{
  "encoder_depths": [4, 4, 4],
  "decoder_bias": "all",
  "decoder_cross_attention_every": 2
}
Rows from block 8 of the image encoder of a small image captioner, named by matrix and row number. Rows with one number belong to one neuron. Each number is 50 + 10 x the weight over its row's rms, rounded and kept within 0 to 99. All counts start at 0. After the name is the row's rms in percent of the matrix's.
After each neuron's rows are labels from the 100 images, of 14848, where the neuron reaches its highest value: "responds to" is what is common among them. Only what is clearly more common there than usual is listed. The data: drawn small creatures on textured ground. In brackets: how many of the 100.
# fc1: MLP up (encoder.blocks.8.mlp.fc1.weight, 512x256), inputs 0-127
# fc2: MLP down (encoder.blocks.8.mlp.fc2.weight, 256x512, transposed), outputs 0-127

fc1.349 100:48 55 47 47 40 58 44 69 46 54 40 61 52 50 52 63 48 83 39 50 47 47 42 38 57 51 43 63 48 53 57 65 43 41 39 52 55 31 38 38 50 38 53 28 63 41 52 63 52 56 33 40 62 48 45 46 53 32 57 38 70 63 63 48 52 49 47 50 59 56 57 43 58 54 58 31 52 58 39 47 44 36 56 42 34 46 51 54 46 53 59 52 50 31 59 72 44 35 62 54 32 33 46 48 54 47 55 49 52 49 48 63 43 58 66 43 43 45 56 49 64 61 41 44 39 57 57 63
fc2.349 086:50 49 70 67 53 29 60 47 48 63 72 42 39 42 56 59 44 51 37 50 71 66 67 55 46 33 55 37 63 51 52 34 46 50 54 44 42 63 63 57 40 46 45 50 56 30 60 41 31 41 55 41 50 67 45 60 51 53 38 49 44 54 51 49 50 29 50 53 56 37 55 49 53 52 45 76 66 61 27 59 52 62 46 53 48 44 62 40 68 41 47 32 61 49 52 35 66 36 53 61 56 48 45 63 52 41 59 51 27 48 47 41 52 41 39 53 54 47 52 43 31 46 48 39 42 39 30 45
responds to: spotted (53)

fc1.68 106:54 61 48 45 60 29 38 63 45 50 61 60 67 50 65 45 53 49 32 31 50 55 55 28 37 29 56 56 39 39 57 62 54 41 65 55 37 61 47 25 31 46 38 43 31 40 49 43 55 43 63 71 50 52 58 50 44 45 61 38 47 61 39 52 51 51 50 43 50 52 50 42 43 47 43 47 49 50 37 40 56 51 33 52 27 52 46 51 53 48 45 58 46 51 52 50 57 45 51 60 45 48 80 55 47 54 50 52 49 21 45 53 42 39 49 34 61 47 28 49 50 65 71 45 53 45 49 61
fc2.68 117:59 59 41 42 42 35 32 48 53 59 43 55 51 57 62 42 42 51 52 51 46 55 68 59 38 45 35 39 42 29 53 37 63 45 60 53 37 54 50 46 48 43 42 51 56 57 46 41 56 54 57 71 43 40 41 69 47 31 59 39 42 42 44 65 51 57 54 31 43 58 72 38 55 40 54 59 52 45 54 63 54 55 36 46 52 42 56 45 58 49 49 38 64 48 52 30 59 62 40 45 38 48 60 64 50 45 56 47 44 43 46 48 67 37 44 34 40 52 42 61 59 42 40 63 69 41 58 60
responds to: green (71); scaly (58); yellow (29)

fc1.232 107:56 53 57 36 39 49 60 59 44 47 50 60 66 42 46 45 55 43 69 46 35 46 55 58 57 42 62 60 55 41 35 61 48 50 45 39 50 67 56 39 46 62 66 44 54 40 56 39 57 37 40 45 56 58 54 50 32 54 53 60 59 47 41 33 41 72 59 67 66 43 47 34 48 56 57 47 53 55 65 41 46 57 41 46 58 50 36 57 69 44 49 48 44 48 51 43 60 42 47 58 46 65 43 56 44 62 44 53 71 52 54 40 40 47 49 53 44 34 48 45 55 55 80 41 57 50 65 51
fc2.232 096:59 55 57 69 51 46 53 42 66 64 47 30 43 49 53 48 48 51 59 46 57 37 50 27 46 49 44 51 54 59 53 45 51 52 47 41 51 48 59 57 41 55 42 44 51 35 53 26 40 58 41 51 38 52 51 67 53 52 51 46 57 55 29 51 60 33 64 44 40 69 48 56 37 23 56 51 53 36 52 48 39 25 62 55 66 50 59 43 64 39 41 47 50 53 33 50 65 49 42 32 66 34 53 56 36 75 68 28 41 44 38 63 44 51 48 51 53 71 43 51 49 48 35 48 51 54 56 35
responds to: snail (53); fish (39); white (34)

fc1.389 099:47 45 50 52 42 74 59 33 23 31 60 70 76 72 39 47 48 48 42 36 51 43 57 36 44 49 52 65 46 39 59 60 60 50 49 50 55 47 23 39 46 42 55 54 56 55 55 35 61 49 58 60 46 61 49 55 53 46 49 42 59 38 60 57 49 50 41 40 43 52 62 65 46 45 54 35 39 63 50 33 59 43 48 49 43 56 43 46 53 61 47 46 56 63 45 63 58 47 59 42 55 52 44 66 64 47 39 53 46 55 51 56 38 38 66 39 49 45 44 49 57 42 48 51 56 56 56 48
fc2.389 106:63 64 31 40 56 39 51 63 54 52 51 56 47 42 47 57 43 48 62 62 49 24 45 42 48 32 55 61 63 54 53 37 57 62 66 52 43 69 52 36 58 45 41 55 49 49 57 36 33 38 38 52 60 55 37 62 48 40 48 67 47 60 49 50 48 41 39 55 50 65 42 60 55 46 36 54 44 52 53 59 44 44 60 70 48 55 40 48 53 51 67 53 63 40 54 32 35 44 50 51 56 48 58 33 66 44 43 47 39 55 38 55 59 48 41 52 45 54 40 58 44 51 55 67 25 48 38 43
responds to: marbled (63); black (44); caterpillar (32)

fc1.35 097:49 50 51 48 39 67 47 42 50 58 60 36 52 64 41 41 32 43 20 44 37 51 50 40 32 56 61 52 39 54 36 69 69 57 48 43 52 40 54 37 53 66 57 45 48 64 50 38 43 56 58 64 53 41 43 39 49 52 69 38 25 58 42 48 70 39 64 59 52 60 38 62 32 66 43 38 48 47 58 50 56 51 46 57 53 50 49 52 54 41 64 48 47 52 73 61 44 43 49 38 63 44 68 56 59 50 49 50 34 54 61 61 40 52 54 51 62 54 46 48 58 48 49 37 35 44 49 66
fc2.35 095:39 59 57 41 47 44 54 52 40 54 54 56 49 64 51 54 57 53 52 56 57 28 51 44 65 40 55 50 46 55 56 44 32 29 65 52 64 48 39 40 51 34 43 46 52 40 49 35 51 55 43 60 52 58 39 36 36 60 45 41 46 59 68 51 33 24 54 54 76 71 45 47 75 66 50 55 55 50 31 69 47 46 57 44 43 50 48 50 44 48 48 40 60 39 50 70 48 55 51 61 53 56 49 46 52 47 55 38 41 51 43 48 59 41 71 40 56 51 42 68 46 41 43 50 56 40 49 35
responds to: large (70); crab (55); plain (37); colour: grey (25)

fc1.482 100:44 50 47 47 66 60 65 76 54 60 32 55 67 56 57 50 22 54 47 42 57 53 74 47 31 55 33 74 54 60 40 38 60 53 41 70 57 43 48 72 40 44 44 37 45 60 52 39 63 76 61 56 43 44 50 39 60 62 52 54 35 51 51 48 45 56 50 51 62 51 42 47 49 55 60 58 58 49 43 66 43 54 40 47 40 37 62 40 64 50 48 62 36 64 41 47 51 45 59 55 54 53 41 41 47 52 45 41 35 56 47 58 63 42 36 49 50 39 57 52 43 50 66 56 54 54 44 44
fc2.482 093:54 36 39 52 37 57 45 55 56 48 59 53 29 61 58 62 52 76 43 57 51 53 48 44 50 47 40 23 51 39 32 56 43 66 51 49 37 54 53 53 53 48 76 59 61 69 42 46 59 40 58 66 69 62 43 63 58 46 56 64 53 57 83 43 51 51 62 51 50 49 56 40 77 56 51 63 58 48 50 49 55 31 59 50 46 54 41 46 37 65 58 81 47 40 54 41 65 44 47 63 28 52 59 42 65 40 41 40 58 63 58 49 35 42 59 50 40 63 61 53 41 46 38 51 58 32 55 57
responds to: turtle (68); plain (65); teal (33)

fc1.57 105:48 37 63 74 42 68 46 53 65 60 60 62 65 56 42 62 61 55 56 41 34 37 49 25 48 34 36 63 64 44 60 53 40 69 61 38 26 35 68 53 49 57 59 55 48 45 54 53 32 45 45 43 69 62 37 41 55 72 70 38 57 70 54 47 35 56 62 56 58 46 46 50 40 54 49 50 52 49 40 56 40 50 56 55 62 55 65 54 32 43 55 61 40 45 51 62 52 50 38 48 41 51 39 55 39 54 45 64 55 57 47 37 29 60 53 55 58 53 45 42 66 50 61 36 36 60 44 40
fc2.57 103:48 37 60 76 61 53 35 57 57 45 57 50 46 52 38 62 52 53 66 32 42 42 58 49 54 62 54 35 58 59 35 56 36 65 34 57 59 67 55 62 42 40 28 56 42 47 64 47 57 29 37 44 51 58 48 51 61 47 46 67 45 36 58 49 58 57 58 54 56 43 54 48 61 45 48 41 44 53 56 42 49 56 49 59 62 45 63 41 62 36 37 60 62 66 63 28 62 33 47 63 30 61 40 45 40 42 64 43 35 36 55 44 57 42 45 46 36 36 47 40 47 47 49 54 46 43 65 64
responds to: snail (94); pink (33)

fc1.180 096:51 46 40 61 41 52 53 56 21 60 61 43 54 49 54 55 53 34 53 49 59 44 52 35 49 48 67 60 50 49 47 42 51 51 54 48 64 51 50 44 57 45 57 43 60 43 43 48 35 19 51 51 40 40 45 44 45 50 66 50 56 46 38 58 34 51 48 32 40 43 51 56 60 53 43 39 50 44 48 70 54 51 47 63 49 61 73 41 55 64 54 46 37 39 40 70 41 56 51 46 52 36 27 64 40 58 37 50 57 51 55 43 52 53 71 41 44 57 39 52 56 38 58 45 49 60 58 51
fc2.180 095:32 58 41 58 41 47 52 51 45 49 46 55 70 50 32 52 44 54 58 61 65 42 56 39 57 76 58 36 35 50 54 42 50 52 57 42 37 70 40 46 38 32 26 56 47 54 54 52 55 45 59 42 62 40 59 32 65 49 65 35 42 58 58 58 26 62 50 59 46 36 58 49 43 59 45 44 59 46 53 52 38 68 51 45 47 69 45 50 75 26 52 63 79 46 50 55 54 42 45 45 54 68 59 48 49 50 63 37 56 57 42 55 49 46 48 42 49 66 55 72 63 57 48 52 48 44 61 59
responds to: beetle (67); white (55); dotted (46)

fc1.253 098:65 41 33 41 52 31 23 57 44 51 56 52 42 46 42 52 51 40 43 40 40 60 61 54 29 50 41 38 42 50 50 43 54 60 70 39 58 54 60 32 60 48 74 45 47 54 35 49 57 61 69 55 53 60 57 39 40 44 56 36 43 42 55 60 62 50 35 62 50 46 54 56 33 46 50 48 25 58 52 60 68 32 46 51 60 43 41 45 34 31 57 59 43 67 59 56 50 55 45 37 49 72 53 28 27 54 55 49 38 48 30 61 55 62 38 44 46 48 58 58 48 53 56 33 60 39 74 46
fc2.253 103:42 49 54 50 41 50 51 41 45 73 61 59 47 64 49 56 65 65 37 38 46 38 61 39 55 57 53 51 68 40 58 68 44 39 49 63 37 47 54 30 53 48 55 54 40 51 57 52 61 57 48 52 50 51 45 33 39 43 46 43 39 38 57 49 56 39 53 28 48 63 66 52 58 62 41 47 46 50 36 69 52 52 42 38 46 49 43 48 51 49 46 70 41 60 44 57 75 68 58 55 59 39 46 44 42 56 77 53 31 56 51 42 58 40 68 43 48 60 62 39 38 37 44 43 45 65 46 61
responds to: green (100); snake (25)

fc1.31 089:63 46 38 47 47 46 41 53 58 56 37 76 46 52 42 62 61 62 52 51 41 57 53 65 32 75 59 56 61 59 60 50 54 59 59 47 43 56 63 54 34 55 57 71 49 62 33 50 58 56 53 52 68 58 44 53 34 36 39 54 64 62 53 50 56 36 64 76 38 54 44 41 49 60 44 64 29 33 55 65 45 51 55 54 52 50 48 78 43 63 50 41 48 55 63 56 50 47 61 64 63 37 65 33 49 54 51 40 46 56 64 47 54 41 34 42 54 53 57 49 58 45 52 54 49 42 46 35
fc2.31 097:51 51 46 45 57 60 59 59 46 58 33 38 50 47 52 48 52 46 62 61 43 57 44 32 47 73 63 50 14 49 56 62 50 51 60 45 47 59 36 49 42 40 50 36 76 52 50 57 59 54 31 48 48 52 48 58 51 52 41 64 49 48 38 61 66 47 35 46 69 51 44 54 66 39 58 38 53 37 57 23 58 62 28 54 49 66 42 52 53 49 43 47 65 50 65 57 44 44 56 45 62 29 50 42 52 51 50 42 46 53 44 33 44 49 46 49 58 49 49 56 57 61 60 42 71 49 36 59
responds to: snail (98)

fc1.469 101:44 42 49 40 62 38 64 54 41 62 58 39 47 42 53 46 51 57 62 63 63 40 56 29 45 57 63 59 46 56 51 58 60 39 59 47 57 45 51 60 51 51 54 60 38 50 35 44 45 50 62 53 61 62 52 42 44 34 42 55 51 72 58 33 45 62 42 53 66 43 59 58 42 37 43 59 41 42 40 42 53 41 64 64 40 42 45 49 39 50 48 52 49 59 45 58 56 41 35 68 53 51 42 45 59 67 55 53 33 38 51 45 36 65 57 53 43 72 55 58 68 64 47 39 26 59 54 32
fc2.469 107:54 51 60 48 61 44 30 43 72 63 63 40 67 57 78 47 34 50 43 47 42 53 44 67 51 39 50 52 51 67 58 45 50 47 52 44 46 50 57 53 45 46 41 59 67 49 57 52 61 35 44 48 48 55 44 63 54 53 66 42 65 48 53 46 51 34 45 41 46 62 43 48 37 55 50 45 57 67 42 46 46 48 43 56 58 56 59 62 38 53 57 62 38 48 63 50 51 60 53 54 51 44 45 28 47 54 58 56 62 66 43 34 43 30 59 51 50 52 53 42 41 51 55 45 65 67 45 53
responds to: large (70); dragonfly (26)

fc1.306 108:45 31 55 37 67 61 42 49 51 39 47 53 55 78 57 50 53 56 64 56 62 54 45 44 40 42 58 46 72 52 47 52 59 54 28 31 51 56 47 49 61 48 41 39 35 50 57 43 48 46 61 57 45 46 58 54 67 49 64 41 60 41 48 45 43 63 58 38 50 40 38 52 57 57 44 51 44 45 55 52 32 63 47 46 45 48 45 38 56 61 71 59 42 53 40 42 62 58 75 44 56 53 54 57 51 50 41 62 37 48 54 54 58 37 52 57 63 52 48 53 52 51 41 42 54 63 39 38
fc2.306 101:40 65 52 53 51 54 49 42 42 63 52 42 64 43 38 56 52 52 46 52 64 64 52 62 47 55 57 44 44 62 40 57 61 63 44 39 57 49 42 44 52 65 40 57 54 52 37 71 44 64 58 43 57 33 47 76 52 38 50 58 62 45 44 39 51 53 45 60 38 49 64 65 39 48 45 60 55 51 60 52 53 58 38 34 33 40 57 43 57 59 25 55 34 60 42 56 49 51 54 46 48 30 77 53 45 47 56 29 57 47 45 48 54 46 41 54 26 44 49 47 59 69 59 41 39 46 44 57
responds to: turtle (44); plain (38)

fc1.486 102:54 59 33 57 61 47 29 50 61 69 37 50 41 42 49 69 54 39 50 43 55 61 42 28 40 41 65 63 71 39 71 45 46 57 51 54 65 46 49 38 60 50 66 60 59 42 65 47 60 31 57 32 57 48 67 53 49 50 65 32 52 42 43 54 44 44 53 42 44 56 63 44 38 54 66 45 63 55 44 47 69 38 63 50 48 42 37 40 59 55 52 52 44 68 60 55 57 62 52 54 61 54 57 31 47 32 46 52 53 36 60 60 48 53 35 43 48 67 57 41 51 43 60 41 61 42 55 58
fc2.486 107:46 48 55 29 33 65 64 49 43 43 57 34 54 52 50 34 64 49 55 60 53 36 42 54 36 54 57 52 50 53 50 39 46 49 56 64 65 29 63 41 49 51 42 59 50 54 38 40 44 58 46 59 34 49 47 46 60 58 25 48 42 39 59 55 58 36 48 47 58 33 43 41 51 45 54 49 58 50 38 61 28 54 48 56 38 55 54 57 33 44 41 45 51 54 57 52 48 48 36 40 41 50 40 56 59 59 51 52 43 48 86 52 51 68 30 47 40 51 45 61 49 61 52 55 61 52 38 46
responds to: large (83); dotted (64); striped (36)

fc1.369 097:44 51 48 36 45 40 48 67 46 35 67 42 52 36 47 60 50 66 34 52 50 49 47 46 38 46 63 55 43 56 63 65 38 42 61 61 44 41 38 38 49 43 58 45 58 50 39 55 57 67 53 65 48 50 43 60 58 47 63 53 34 71 55 38 54 33 36 71 43 54 56 63 54 42 56 57 48 37 33 53 73 41 72 44 50 75 72 50 57 45 47 62 37 45 54 61 45 67 28 54 51 53 44 57 55 48 54 75 34 47 47 68 56 39 53 46 64 45 45 50 54 59 55 47 67 51 49 37
fc2.369 099:65 48 49 54 35 59 59 31 43 47 42 46 50 52 58 55 52 36 43 48 51 52 53 39 39 39 41 26 52 42 33 52 60 42 51 44 30 76 60 52 31 49 63 40 50 51 40 42 45 54 58 57 68 37 45 57 49 44 37 48 50 63 38 42 29 50 50 39 45 46 49 34 42 43 62 38 55 63 55 41 27 62 34 74 49 56 47 33 48 67 67 68 60 56 52 54 51 49 50 50 52 45 40 50 53 55 56 55 45 61 40 44 46 54 34 36 49 67 24 46 38 53 60 58 40 55 59 42
responds to: snail (85); dotted (40); green (33)

fc1.191 106:40 26 59 42 36 39 55 39 56 38 48 48 54 64 47 46 52 62 43 41 80 37 43 59 43 58 56 57 49 49 58 37 55 53 54 61 46 63 64 43 63 53 45 59 44 47 57 51 46 49 58 41 61 50 63 49 72 31 48 76 41 53 44 51 60 58 36 28 56 30 38 66 65 56 32 63 66 46 40 39 35 50 37 52 44 52 53 60 58 73 70 58 65 46 55 54 49 56 37 61 52 58 49 53 59 48 45 43 54 54 54 55 68 43 54 53 48 49 59 46 64 61 59 30 48 56 53 51
fc2.191 099:49 52 57 49 56 43 47 42 65 54 41 45 59 32 45 65 57 65 47 54 57 61 58 60 51 40 39 53 53 33 33 63 39 58 30 35 63 56 61 44 47 59 56 30 35 52 47 51 58 51 42 79 50 54 49 53 53 56 40 69 58 57 47 52 52 35 63 54 42 51 58 57 43 50 53 64 36 42 52 59 46 59 46 62 46 46 42 53 69 46 50 67 33 62 65 58 48 56 53 35 46 41 51 55 45 47 40 41 34 59 47 57 42 41 53 32 61 48 60 67 37 49 30 48 45 48 64 46
responds to: turtle (77); striped (45); white (38)

fc1.97 099:44 53 47 33 51 68 49 55 56 45 54 37 51 40 69 62 40 53 54 44 54 67 48 59 49 56 67 39 52 26 60 65 36 43 52 67 45 47 64 45 48 44 61 51 51 49 36 47 54 37 57 52 40 72 63 56 40 42 63 22 45 54 62 71 41 49 41 60 51 50 47 65 45 54 47 54 44 38 35 43 47 37 65 80 50 56 40 57 64 57 61 46 49 52 59 33 42 43 46 36 35 49 43 54 51 48 40 52 65 47 62 51 54 60 62 47 28 58 41 49 65 44 54 32 53 43 50 37
fc2.97 093:58 39 69 60 30 48 44 36 62 43 46 58 69 61 61 50 50 46 51 40 46 28 50 41 34 52 50 55 59 60 55 36 57 52 42 40 63 52 53 50 48 56 60 74 55 56 51 68 42 69 51 53 47 56 35 40 60 48 32 65 37 51 33 52 33 56 64 39 40 50 58 46 68 56 43 63 46 49 40 43 40 39 38 51 57 33 45 42 44 44 42 44 42 38 57 43 43 46 42 58 59 51 41 41 39 53 53 30 39 57 51 44 23 50 42 52 52 51 36 48 49 56 58 48 50 48 47 56
responds to: large (64); snail (59); striped (41)

fc1.280 098:67 44 62 46 72 48 55 53 49 47 35 37 43 54 62 65 53 41 54 53 51 40 51 49 51 27 56 59 62 38 40 49 63 50 54 46 40 49 61 46 43 27 64 57 40 54 41 67 53 60 43 44 56 55 61 34 43 40 38 45 39 61 52 45 55 46 43 53 27 48 46 55 55 48 54 40 54 60 62 36 52 52 47 40 52 41 44 33 50 39 57 65 30 65 56 56 55 53 52 61 65 52 66 57 54 60 40 46 42 50 64 56 47 44 38 40 65 57 42 21 69 71 54 35 60 46 44 69
fc2.280 114:45 41 53 54 43 52 38 40 51 51 53 54 46 52 54 49 40 46 56 60 43 59 44 60 48 43 54 49 53 35 52 42 69 36 37 55 38 23 37 53 50 50 40 46 78 42 61 50 54 57 53 43 51 54 53 58 56 42 63 63 40 58 62 45 60 64 54 34 54 71 31 35 49 40 42 44 50 51 67 49 63 44 46 42 45 51 51 45 54 47 52 44 63 41 35 46 61 54 44 46 56 46 52 74 40 46 74 61 54 55 59 68 37 46 46 35 44 62 48 35 58 29 68 55 64 56 68 50
responds to: green (97)

fc1.446 104:49 52 35 41 54 63 49 49 38 40 67 39 52 65 39 59 30 54 49 56 67 41 58 40 45 55 53 63 50 54 45 53 47 46 58 55 57 38 52 40 75 49 63 46 52 63 49 55 48 57 47 51 52 49 57 39 48 46 49 36 70 61 86 77 60 44 54 54 51 59 44 56 35 44 46 53 47 44 49 43 51 38 49 49 42 42 52 32 47 34 55 68 37 38 45 45 46 49 33 42 61 54 47 58 57 53 60 45 45 52 41 72 52 51 47 57 49 50 70 51 50 63 42 65 52 45 81 49
fc2.446 105:64 42 58 53 69 53 51 50 56 42 52 46 41 45 45 64 46 51 41 63 38 57 49 57 48 53 46 60 49 53 44 43 57 35 39 56 46 50 48 52 41 54 46 44 42 53 55 32 40 37 72 36 58 61 49 53 46 35 30 32 47 41 46 46 74 58 47 53 52 62 53 46 30 52 63 66 65 29 54 52 59 48 61 56 48 57 52 60 45 61 35 48 35 49 45 51 48 51 55 49 43 43 22 53 54 34 47 51 47 53 43 52 60 45 56 36 53 34 40 71 66 45 45 43 59 43 49 58
responds to: large (63); teal (50); starfish (41)

fc1.289 093:63 43 41 50 30 60 33 52 28 48 54 41 69 48 71 58 40 53 47 62 59 54 51 40 51 44 66 55 42 47 44 52 52 63 68 37 42 42 50 52 71 46 45 55 42 47 40 35 40 33 48 42 55 43 71 61 61 47 49 48 39 53 46 55 37 56 48 47 71 44 52 32 34 39 43 56 50 27 50 46 38 42 51 52 41 59 66 51 39 55 37 57 81 45 60 60 43 63 40 50 54 67 68 43 67 33 54 51 54 46 51 60 49 39 58 50 54 33 43 59 57 41 62 34 60 40 54 41
fc2.289 084:69 39 51 42 53 49 53 57 40 72 51 57 34 46 36 48 28 40 53 60 53 46 50 62 61 64 49 33 53 43 52 70 69 49 47 54 49 61 46 44 51 55 59 44 53 44 43 45 51 52 67 54 37 30 59 56 25 45 47 59 45 48 49 50 44 71 54 65 35 27 55 51 61 53 64 33 40 61 39 56 50 53 32 49 37 64 42 53 44 50 48 38 49 76 49 62 51 47 54 55 58 38 39 52 37 50 57 59 43 56 36 48 30 59 50 55 42 42 61 46 54 48 30 49 53 31 63 63
responds to: marbled (89); white (33); spider (28)

fc1.186 100:32 24 49 59 43 58 46 59 47 45 57 36 49 53 40 60 42 59 54 50 32 40 67 35 31 30 38 43 37 47 54 49 51 64 57 49 56 57 32 28 48 35 34 59 64 49 54 58 51 51 35 55 49 47 41 54 55 52 53 60 52 45 45 59 36 59 60 46 51 42 42 48 41 53 43 41 52 55 56 56 46 59 52 38 48 63 67 57 43 37 58 55 42 67 50 40 43 29 45 58 40 48 60 49 39 41 54 30 48 44 45 34 55 61 48 56 49 67 39 67 39 55 53 53 38 26 49 49
fc2.186 091:70 55 52 55 37 46 55 50 29 63 42 57 63 56 52 52 35 50 54 41 59 64 54 36 63 52 69 42 48 30 62 58 64 40 44 49 56 68 67 42 41 46 39 43 57 65 58 58 45 65 62 46 63 33 58 38 55 44 49 55 56 55 41 20 40 40 46 61 63 64 54 49 41 48 60 61 57 35 52 60 46 58 56 47 58 46 67 48 49 71 44 43 54 45 40 66 62 47 68 32 43 54 54 57 64 52 73 41 32 42 43 37 40 40 66 37 36 46 54 43 63 55 54 67 47 66 47 60
responds to: snail (57); scaly (36); colour: black (25)

fc1.292 097:56 39 63 45 62 50 37 65 49 32 59 31 39 52 58 42 24 41 56 44 58 42 48 64 55 61 40 61 49 55 50 59 41 37 56 50 58 37 55 47 72 51 50 59 36 44 49 59 48 46 59 44 47 56 51 66 34 60 51 50 54 53 45 58 47 62 39 52 54 44 48 46 35 62 45 40 51 39 58 31 72 49 47 64 47 43 60 59 66 57 51 59 72 60 57 44 48 63 52 52 45 38 37 65 38 54 56 56 59 75 55 39 53 58 49 52 51 54 57 49 48 37 55 31 64 48 67 53
fc2.292 101:36 33 75 49 66 50 43 42 43 64 43 50 54 56 42 38 64 47 51 39 45 54 39 73 60 67 55 36 52 61 40 66 60 44 55 55 42 60 36 60 44 57 47 30 55 47 48 55 40 43 44 44 38 57 58 44 40 55 49 38 44 58 74 45 59 56 74 36 58 30 53 44 56 45 60 78 38 26 45 37 38 55 65 68 44 45 60 34 53 44 53 49 60 53 57 51 55 49 51 52 55 38 43 42 56 61 41 30 65 43 59 41 31 48 51 52 43 56 59 61 47 62 39 53 38 62 56 53
responds to: spotted (44); spider (40); creature: snail (26)

fc1.161 091:48 49 43 56 39 46 50 49 70 47 62 39 63 61 45 56 63 46 28 35 48 42 30 62 59 41 65 45 46 45 58 50 42 62 61 53 39 50 43 48 65 60 41 59 48 52 48 49 37 48 47 36 60 36 55 39 37 45 47 58 51 54 52 41 59 46 44 59 41 39 55 39 50 40 51 62 57 42 49 47 41 57 43 51 48 45 51 33 69 40 47 45 33 65 55 51 47 54 50 53 43 43 54 54 48 48 26 57 42 54 42 63 65 52 23 56 59 53 46 53 39 56 48 59 50 44 62 39
fc2.161 098:45 52 66 53 50 41 79 38 57 38 46 57 45 25 56 47 46 61 55 53 50 47 58 41 35 53 42 51 59 53 67 39 54 57 46 49 30 61 48 37 61 60 61 54 60 47 61 45 51 31 44 32 58 40 41 47 41 60 58 49 41 55 53 48 40 46 58 51 64 41 40 56 59 56 44 54 46 58 61 39 35 59 60 59 58 64 64 35 63 45 62 51 41 61 47 57 27 45 44 49 35 59 42 48 37 68 44 34 28 38 55 53 36 62 59 33 53 55 63 53 58 67 60 64 62 49 54 51
responds to: snail (43); striped (41)

fc1.411 100:48 63 33 32 41 58 63 42 58 56 51 67 46 45 52 71 62 62 48 61 49 67 66 38 52 53 62 53 31 42 57 46 45 58 42 58 37 50 48 52 58 63 70 45 54 52 55 47 43 43 66 49 54 60 50 46 37 54 56 53 60 42 64 57 75 56 25 49 52 48 62 62 24 41 47 39 35 47 52 62 57 69 55 52 53 43 58 56 49 57 58 50 50 38 53 59 38 50 47 49 61 48 55 47 39 50 60 50 42 48 34 55 46 49 43 46 76 55 60 61 65 69 45 35 60 57 41 56
fc2.411 105:56 56 47 65 45 42 49 57 50 48 50 43 57 54 48 57 36 58 50 44 42 52 39 49 61 58 42 51 59 65 41 58 70 51 47 59 44 50 42 65 45 67 47 32 68 67 50 44 64 44 41 47 65 39 31 33 51 38 28 51 67 65 56 64 57 41 73 54 53 43 56 60 52 42 57 49 61 42 44 48 50 58 58 51 43 71 53 32 54 58 45 62 60 49 47 41 49 43 58 36 52 38 54 73 52 44 48 46 37 52 44 38 41 53 67 43 60 55 45 62 55 56 61 72 39 61 61 31
responds to: large (59); starfish (57); scaly (57)

fc1.273 115:53 76 38 60 43 47 68 49 47 57 55 32 57 68 51 61 49 48 58 56 44 34 46 55 67 41 65 46 36 52 46 73 51 52 55 60 65 53 51 46 57 64 69 41 65 47 44 39 40 45 46 44 52 56 54 66 29 66 41 56 49 53 42 47 66 58 38 55 51 65 53 48 52 38 61 44 57 32 52 34 45 55 58 55 43 45 49 42 46 70 39 56 56 61 67 55 64 52 44 56 38 46 45 38 49 55 44 55 39 51 61 47 40 36 58 42 53 33 63 47 50 46 49 56 37 46 45 73
fc2.273 120:43 62 64 42 52 46 69 48 52 62 52 53 52 46 53 69 56 82 43 49 54 41 65 50 56 67 47 42 42 46 49 53 55 40 50 45 63 49 55 63 51 35 59 46 39 49 61 68 52 55 49 47 66 60 39 66 49 62 54 41 53 63 43 56 53 67 60 52 54 60 49 38 49 45 41 39 71 53 40 56 49 58 62 58 44 57 47 59 52 52 33 66 56 54 57 66 37 38 32 60 55 40 52 34 50 44 46 56 42 33 54 49 55 56 66 39 34 43 43 52 50 65 48 46 33 36 61 48
responds to: marbled (62)

fc1.52 091:41 30 51 36 50 33 42 44 50 73 51 37 46 50 67 61 44 51 50 38 72 49 61 65 58 50 48 42 50 44 35 45 56 46 54 59 55 50 52 32 53 45 60 51 46 48 50 53 52 47 60 44 62 46 48 47 65 61 36 45 53 39 35 64 39 60 47 38 57 28 36 65 43 67 51 44 47 44 53 46 47 75 58 66 48 58 58 55 40 61 50 49 68 50 51 47 49 50 45 34 33 47 48 41 56 59 36 25 42 66 52 57 42 49 48 45 62 69 57 51 32 51 54 59 50 53 69 48
fc2.52 097:56 47 47 37 56 43 45 58 35 58 31 42 40 57 52 50 53 36 59 44 30 50 39 46 26 48 50 61 54 56 62 39 48 51 61 40 52 56 69 52 65 39 54 58 59 52 30 36 46 37 50 59 48 44 50 35 45 48 46 47 59 50 49 46 43 42 54 44 56 70 61 52 62 44 48 45 42 53 47 70 46 47 63 41 55 44 56 43 61 44 47 46 46 61 63 43 70 54 58 61 50 71 48 47 66 66 46 49 38 44 44 68 72 51 39 48 47 47 61 53 53 55 63 63 50 61 49 41
responds to: marbled (41); yellow (38)